From a checkpoint of a small image captioner.
Model: 6.73M parameters, encoder arch mobilenet_v1, encoder norm batchnorm, encoder depths [5, 5, 5], decoder layers 6, decoder norm layernorm.
Training: muon at rate 0.013, 9600 steps, batches of 128.
Data: trained on rendered landscapes of hills, water and sky, 145000 training examples.
Rows from block 3 of the text decoder, named by matrix and row number. Rows with one number belong to one attention dimension. Each number is 50 + 12 x the weight over its row's rms, rounded and kept within 0 to 99. All counts start at 0. After the name is the row's rms in percent of the matrix's.
# v: attention value (decoder.blocks.3.attn.v.weight, 240x256), inputs 0-127
# proj: attention output (decoder.blocks.3.attn.proj.weight, 256x240, transposed), outputs 0-127
v.84 096:52 35 52 45 60 56 60 08 63 54 55 44 45 42 53 40 52 26 59 47 51 30 67 47 34 38 60 46 49 57 56 36 35 48 75 61 58 41 54 34 42 51 46 53 61 35 50 79 66 35 40 65 21 53 46 75 42 54 48 72 43 47 58 59 55 48 48 60 46 49 37 50 41 30 45 45 40 45 40 55 46 47 57 47 24 49 55 42 62 20 61 51 43 51 35 36 34 65 63 47 34 60 39 71 65 45 44 58 51 39 45 58 51 30 38 48 74 35 53 43 28 56 43 60 56 70 71 43
proj.84 090:40 46 47 51 25 39 53 38 35 19 32 56 33 38 44 60 55 41 63 48 57 32 41 69 70 54 73 57 47 42 52 69 74 36 37 59 48 33 43 45 52 55 58 48 49 54 57 67 61 72 37 46 47 41 57 39 58 49 51 63 47 27 32 67 46 65 72 56 48 44 51 71 49 55 49 51 57 58 41 45 37 36 41 48 56 51 65 51 38 38 22 43 41 55 56 45 55 40 55 35 58 51 65 54 49 61 42 45 72 49 40 73 55 44 44 41 51 47 54 40 63 44 63 40 73 37 60 72
v.85 109:41 38 71 66 50 46 63 57 54 40 54 39 38 50 61 53 49 34 57 79 44 50 77 40 44 59 64 64 35 38 37 39 55 47 52 50 48 49 53 56 51 48 47 61 61 53 50 48 65 63 44 55 67 57 31 67 51 53 40 86 41 57 47 68 36 56 50 59 43 55 33 60 64 59 54 35 55 55 70 68 73 54 38 58 57 41 62 43 63 63 67 41 42 63 45 64 57 27 37 41 60 51 39 56 76 45 42 41 51 43 43 64 63 33 63 50 60 54 46 36 48 38 58 40 35 49 63 45
proj.85 105:58 48 33 71 64 17 35 44 53 49 53 42 49 52 55 55 53 43 49 43 57 71 78 56 45 60 58 50 52 32 62 84 51 45 34 48 54 51 47 42 51 46 51 52 44 33 54 60 42 36 55 41 55 43 67 65 47 33 54 52 42 65 54 68 41 28 41 35 52 48 53 34 67 47 57 29 48 67 48 41 42 49 61 39 63 34 43 47 31 41 41 44 51 66 38 52 37 58 43 38 65 57 31 53 42 45 47 49 69 26 80 46 11 43 27 79 55 56 51 58 77 69 44 27 39 40 54 40
v.86 090:64 32 52 39 64 65 58 34 35 43 64 64 52 63 60 28 32 63 45 37 53 39 72 31 46 46 69 54 63 36 54 71 32 65 65 53 54 40 46 47 64 24 40 56 41 66 35 46 64 52 45 56 35 56 28 58 54 46 74 67 58 45 65 47 48 42 45 41 41 74 49 34 38 47 53 49 37 47 43 55 53 54 43 56 45 47 47 57 66 43 62 60 46 55 26 54 38 78 64 64 49 54 43 43 47 45 46 50 58 49 23 45 55 44 52 58 60 45 44 73 53 46 38 60 54 52 41 39
proj.86 091:48 53 55 65 57 19 55 57 53 55 76 47 47 45 43 58 66 51 45 51 60 44 56 51 68 57 59 56 42 39 36 43 84 63 38 46 59 27 56 43 68 52 52 68 41 54 67 38 34 49 48 44 42 24 46 58 67 45 27 29 44 49 42 59 29 68 39 59 40 52 56 60 69 42 54 55 60 81 60 46 45 40 41 47 44 32 42 51 41 51 47 53 48 52 56 45 55 47 61 39 65 50 70 70 42 48 45 50 39 57 57 55 32 52 23 38 39 63 42 26 32 45 51 40 65 41 44 62
v.87 091:48 40 52 56 48 43 37 55 48 48 48 42 46 39 51 58 62 41 61 37 43 51 68 56 59 27 48 49 43 54 56 42 60 59 67 87 51 40 58 61 79 19 48 50 27 63 55 41 66 53 28 36 43 52 60 60 61 43 46 50 47 49 63 55 32 41 44 49 40 42 66 50 65 62 41 48 39 28 47 45 52 54 48 53 56 43 78 64 45 78 56 46 73 51 49 42 65 76 35 60 56 36 51 49 59 41 42 59 54 39 47 63 63 45 48 71 39 62 43 45 50 55 67 49 31 37 57 48
proj.87 085:53 64 55 56 45 43 56 55 68 58 48 41 51 54 33 36 69 47 29 36 65 66 55 46 53 55 53 49 62 55 68 43 45 39 26 21 43 56 62 63 46 77 40 74 49 20 52 46 38 33 64 57 62 39 74 47 36 60 51 52 44 53 68 33 69 26 49 54 49 45 57 42 56 55 70 44 69 73 63 34 59 58 57 49 62 59 26 49 45 49 31 48 34 67 47 55 64 42 40 56 41 48 57 50 37 55 41 47 49 43 52 16 32 74 47 55 48 37 56 73 46 52 51 37 46 46 61 37
v.88 084:40 35 37 58 58 65 46 30 47 61 66 35 51 62 38 33 30 47 48 62 38 47 69 69 32 56 66 62 43 51 39 38 25 43 31 35 33 46 30 50 47 50 59 35 43 52 70 54 38 35 61 46 52 48 55 37 53 32 57 69 46 55 49 47 61 59 40 37 51 52 34 61 58 59 38 17 62 40 56 37 33 49 32 45 44 47 56 57 54 52 62 48 24 58 41 56 27 23 48 41 35 58 64 55 50 52 69 40 62 49 44 56 68 58 57 57 60 82 49 62 62 46 66 46 52 42 51 52
proj.88 085:36 32 61 30 56 41 76 45 58 44 59 47 46 60 44 34 50 22 34 41 60 32 44 57 77 54 41 55 56 49 68 45 50 36 37 61 61 58 44 45 45 53 54 43 19 60 47 26 57 64 29 28 77 47 36 70 58 60 62 56 65 50 38 41 48 46 53 47 36 55 62 43 66 52 74 59 63 45 49 38 55 57 36 38 28 51 46 49 72 51 56 52 65 33 55 46 30 69 58 41 66 61 48 39 42 41 40 46 44 65 57 60 54 53 47 63 42 60 57 33 41 63 35 60 76 51 37 40
v.89 097:58 51 68 35 61 46 43 29 32 47 63 49 49 42 64 55 46 55 63 50 75 42 54 32 62 24 46 50 37 57 45 47 57 39 53 45 49 55 58 61 44 55 45 61 64 55 63 66 37 50 38 58 50 56 29 49 63 63 45 57 70 51 58 56 41 59 56 50 59 60 42 36 55 69 25 49 61 55 31 32 41 42 60 66 59 60 55 37 38 64 48 42 47 57 31 29 56 51 71 77 41 61 48 65 53 67 44 52 36 57 34 50 35 41 46 28 49 21 49 32 45 46 44 75 43 58 56 35
proj.89 090:29 60 49 54 44 53 54 83 53 33 39 48 43 62 66 33 44 37 59 45 60 52 49 55 48 63 49 58 61 28 54 59 65 65 35 62 38 57 52 41 59 41 61 52 37 55 40 55 51 39 46 57 73 54 43 43 53 46 41 55 34 54 56 43 59 55 60 65 72 27 39 47 39 53 67 53 60 43 58 57 54 57 45 28 64 48 38 46 46 49 56 52 88 47 24 55 60 48 41 39 83 32 45 58 36 52 43 41 58 54 55 37 51 49 49 76 51 39 49 76 87 52 42 50 56 47 55 58
v.90 098:31 57 31 41 40 55 49 59 47 46 42 32 58 41 24 50 35 54 53 33 41 58 45 59 56 48 47 52 10 62 51 28 39 37 62 37 46 47 45 43 49 45 52 50 53 54 54 52 44 42 57 63 66 44 55 64 45 38 30 34 35 46 54 57 54 58 54 33 61 44 57 41 44 56 34 56 49 48 49 48 56 55 49 43 27 52 32 68 59 34 47 39 62 51 54 63 40 34 47 37 30 59 52 62 59 44 63 65 32 40 59 36 58 47 41 40 55 82 77 58 50 60 46 26 49 73 45 44
proj.90 112:63 55 60 35 37 43 68 45 57 49 53 64 58 72 39 70 38 36 49 69 57 37 40 50 38 38 62 31 43 62 51 39 49 36 42 40 47 64 43 51 52 35 63 58 38 65 49 76 57 61 50 53 58 61 59 55 73 38 59 55 62 40 55 44 46 24 37 59 47 59 43 52 36 47 49 41 71 30 42 54 61 53 37 34 55 59 50 46 68 57 40 60 46 75 71 39 63 44 45 49 82 56 47 54 51 69 54 50 45 42 53 28 69 69 69 35 40 51 59 38 33 67 73 67 47 37 56 45
v.91 121:48 54 36 35 49 32 43 49 48 56 56 35 45 47 55 59 59 74 46 45 28 44 72 20 44 61 43 45 45 53 52 41 60 59 63 74 68 50 79 41 68 39 36 30 41 51 49 74 65 37 52 39 40 27 19 72 31 58 44 53 62 73 36 64 45 49 51 56 24 61 44 34 59 66 15 46 58 44 51 40 44 44 40 43 66 36 61 62 33 64 44 52 49 61 60 32 56 69 36 67 63 55 33 47 43 65 45 59 17 66 51 36 47 47 49 57 38 48 37 44 41 63 39 51 49 23 53 52
proj.91 120:80 66 36 39 45 40 59 63 38 43 22 50 75 48 65 61 46 54 46 55 56 37 35 60 58 40 43 45 42 41 45 32 60 63 43 26 21 50 25 81 69 55 45 58 52 32 48 42 63 23 66 48 59 39 69 38 54 52 49 30 48 43 58 45 61 58 59 80 36 43 61 46 40 57 51 41 53 51 60 49 75 49 60 52 46 38 50 47 42 45 34 48 55 55 52 50 47 44 48 40 26 48 62 66 58 62 57 40 68 43 35 37 17 51 40 72 42 45 64 56 58 64 39 44 49 44 45 49
v.92 093:54 37 42 35 47 75 56 39 48 58 66 48 40 52 43 44 64 46 59 39 56 43 50 27 53 40 63 37 47 51 60 34 45 49 49 72 58 48 63 58 51 53 38 42 40 61 61 63 80 42 57 56 48 64 36 49 60 62 52 71 50 60 47 70 39 31 21 41 44 53 32 49 62 46 39 34 49 43 57 70 36 44 34 51 27 36 47 53 58 61 62 39 47 45 49 53 28 37 75 48 39 55 48 54 35 50 21 52 28 63 25 57 81 63 68 51 65 56 30 67 53 45 38 55 60 38 55 38
proj.92 091:48 48 44 61 48 56 59 55 39 23 65 45 48 55 48 62 53 47 65 60 59 40 47 69 62 49 48 42 45 41 73 59 63 59 55 53 42 60 37 43 66 48 56 58 38 31 62 43 41 56 59 40 61 24 38 69 51 40 32 61 30 54 32 52 53 59 50 57 49 36 59 47 40 55 65 55 44 58 52 60 45 43 47 40 50 50 46 44 42 45 34 38 75 57 50 44 35 47 31 45 99 30 55 68 34 56 57 56 53 51 57 46 43 36 29 63 43 47 45 30 44 39 41 48 72 42 17 37
v.93 102:44 45 49 61 40 55 40 64 48 51 50 55 40 50 40 49 41 53 72 72 59 30 33 48 50 60 49 48 62 42 50 63 39 28 47 38 40 52 44 51 46 54 48 56 64 39 57 52 55 59 48 53 80 80 41 52 43 49 51 71 62 57 47 61 45 60 40 34 49 59 37 53 33 37 65 49 57 46 32 43 57 51 53 40 55 44 26 54 42 49 54 62 44 36 55 47 45 43 58 39 55 34 56 36 33 54 42 52 48 57 42 48 78 68 38 38 52 48 68 60 56 36 38 59 19 46 32 50
proj.93 101:31 56 59 69 57 44 42 28 25 27 60 45 37 46 63 44 52 54 41 36 56 55 72 25 52 19 44 48 61 58 38 38 53 46 76 57 55 41 61 61 51 57 60 71 54 34 35 59 46 77 37 47 42 55 42 52 33 48 56 47 46 62 45 45 48 55 39 48 56 51 72 59 60 48 79 39 45 58 61 56 33 46 33 49 51 60 65 48 77 52 54 50 77 63 53 55 38 62 38 69 65 65 64 65 34 45 41 65 31 53 31 70 57 33 68 53 57 65 34 32 48 85 47 38 50 47 47 51
v.94 094:42 54 48 51 62 90 59 39 60 40 30 56 56 72 61 62 47 21 58 60 54 46 47 59 34 61 63 56 57 47 41 34 63 44 37 68 26 57 38 74 53 45 50 36 63 27 38 36 51 54 52 80 48 64 65 37 57 48 55 54 53 47 37 63 62 53 42 68 45 40 48 30 39 42 73 52 48 55 57 63 51 54 46 46 44 39 55 46 46 41 64 55 43 46 40 58 61 50 65 35 45 41 71 45 52 60 42 62 61 31 66 57 76 53 54 46 55 73 65 53 44 22 59 56 53 34 58 55
proj.94 089:39 48 55 78 54 42 44 28 39 62 50 61 23 26 50 25 62 49 65 29 41 72 79 44 71 48 43 71 45 69 61 51 41 53 41 25 72 32 67 49 43 53 45 54 54 41 54 43 36 52 65 38 32 48 25 46 38 63 56 45 33 48 54 49 74 43 52 21 43 59 51 41 61 57 57 41 56 59 57 50 45 43 49 70 68 65 49 53 58 32 47 64 58 52 57 64 36 62 57 74 53 50 34 37 44 35 29 47 45 72 44 61 58 55 60 57 47 33 55 55 69 56 36 61 62 56 59 46
v.95 113:63 28 48 63 39 35 33 37 56 47 49 61 56 41 60 54 42 34 45 37 60 35 84 52 36 41 40 64 48 32 26 55 58 68 43 50 53 55 71 46 59 33 60 58 44 45 47 71 31 51 51 30 37 39 48 41 25 53 42 57 62 49 65 70 54 51 26 78 57 48 53 51 71 44 56 48 45 44 26 56 47 49 24 55 55 53 60 76 42 33 64 58 64 70 36 44 36 77 63 55 45 48 47 43 59 54 60 43 47 65 48 54 65 41 55 40 66 63 54 58 47 44 66 44 55 44 48 68
proj.95 112:56 77 56 58 44 47 68 25 44 47 28 32 54 52 27 43 55 35 58 42 63 48 54 24 57 69 21 44 47 64 44 58 66 60 55 52 43 59 48 29 58 50 64 36 45 30 57 46 61 28 58 50 70 41 52 40 39 56 56 70 62 48 56 39 57 32 61 47 36 39 48 61 46 56 59 48 59 37 63 49 55 43 45 67 67 47 40 59 44 67 29 29 36 64 42 31 59 68 39 61 50 63 56 53 39 45 43 36 29 54 52 43 38 62 25 67 35 73 58 34 35 40 50 29 48 34 62 52
v.96 099:19 45 57 42 43 68 27 50 61 71 59 47 42 39 63 68 39 54 31 45 42 53 66 57 48 44 57 32 43 39 67 38 53 53 53 61 41 47 52 45 58 54 52 48 44 59 72 53 51 36 55 53 35 81 49 56 30 33 51 58 42 54 74 48 66 54 70 49 56 53 48 46 69 52 48 49 47 44 45 30 30 60 47 51 56 53 35 48 39 10 61 57 26 59 52 50 44 61 55 41 72 61 57 36 53 59 63 69 48 65 57 79 45 38 70 51 71 23 24 55 60 50 50 48 51 55 47 82
proj.96 096:30 53 58 58 72 32 65 53 37 56 65 41 35 72 47 38 61 36 44 63 50 64 54 41 49 63 51 61 53 58 49 53 59 51 47 68 47 32 52 54 56 44 46 40 40 38 34 52 76 73 41 34 43 45 64 49 36 60 49 56 51 42 33 57 48 19 56 15 45 62 43 50 68 58 91 46 57 50 58 38 53 54 29 62 41 55 69 51 53 56 44 58 60 73 68 56 43 28 39 42 59 51 63 57 38 42 48 54 31 44 66 39 43 45 55 46 47 33 46 46 36 44 37 50 44 52 29 51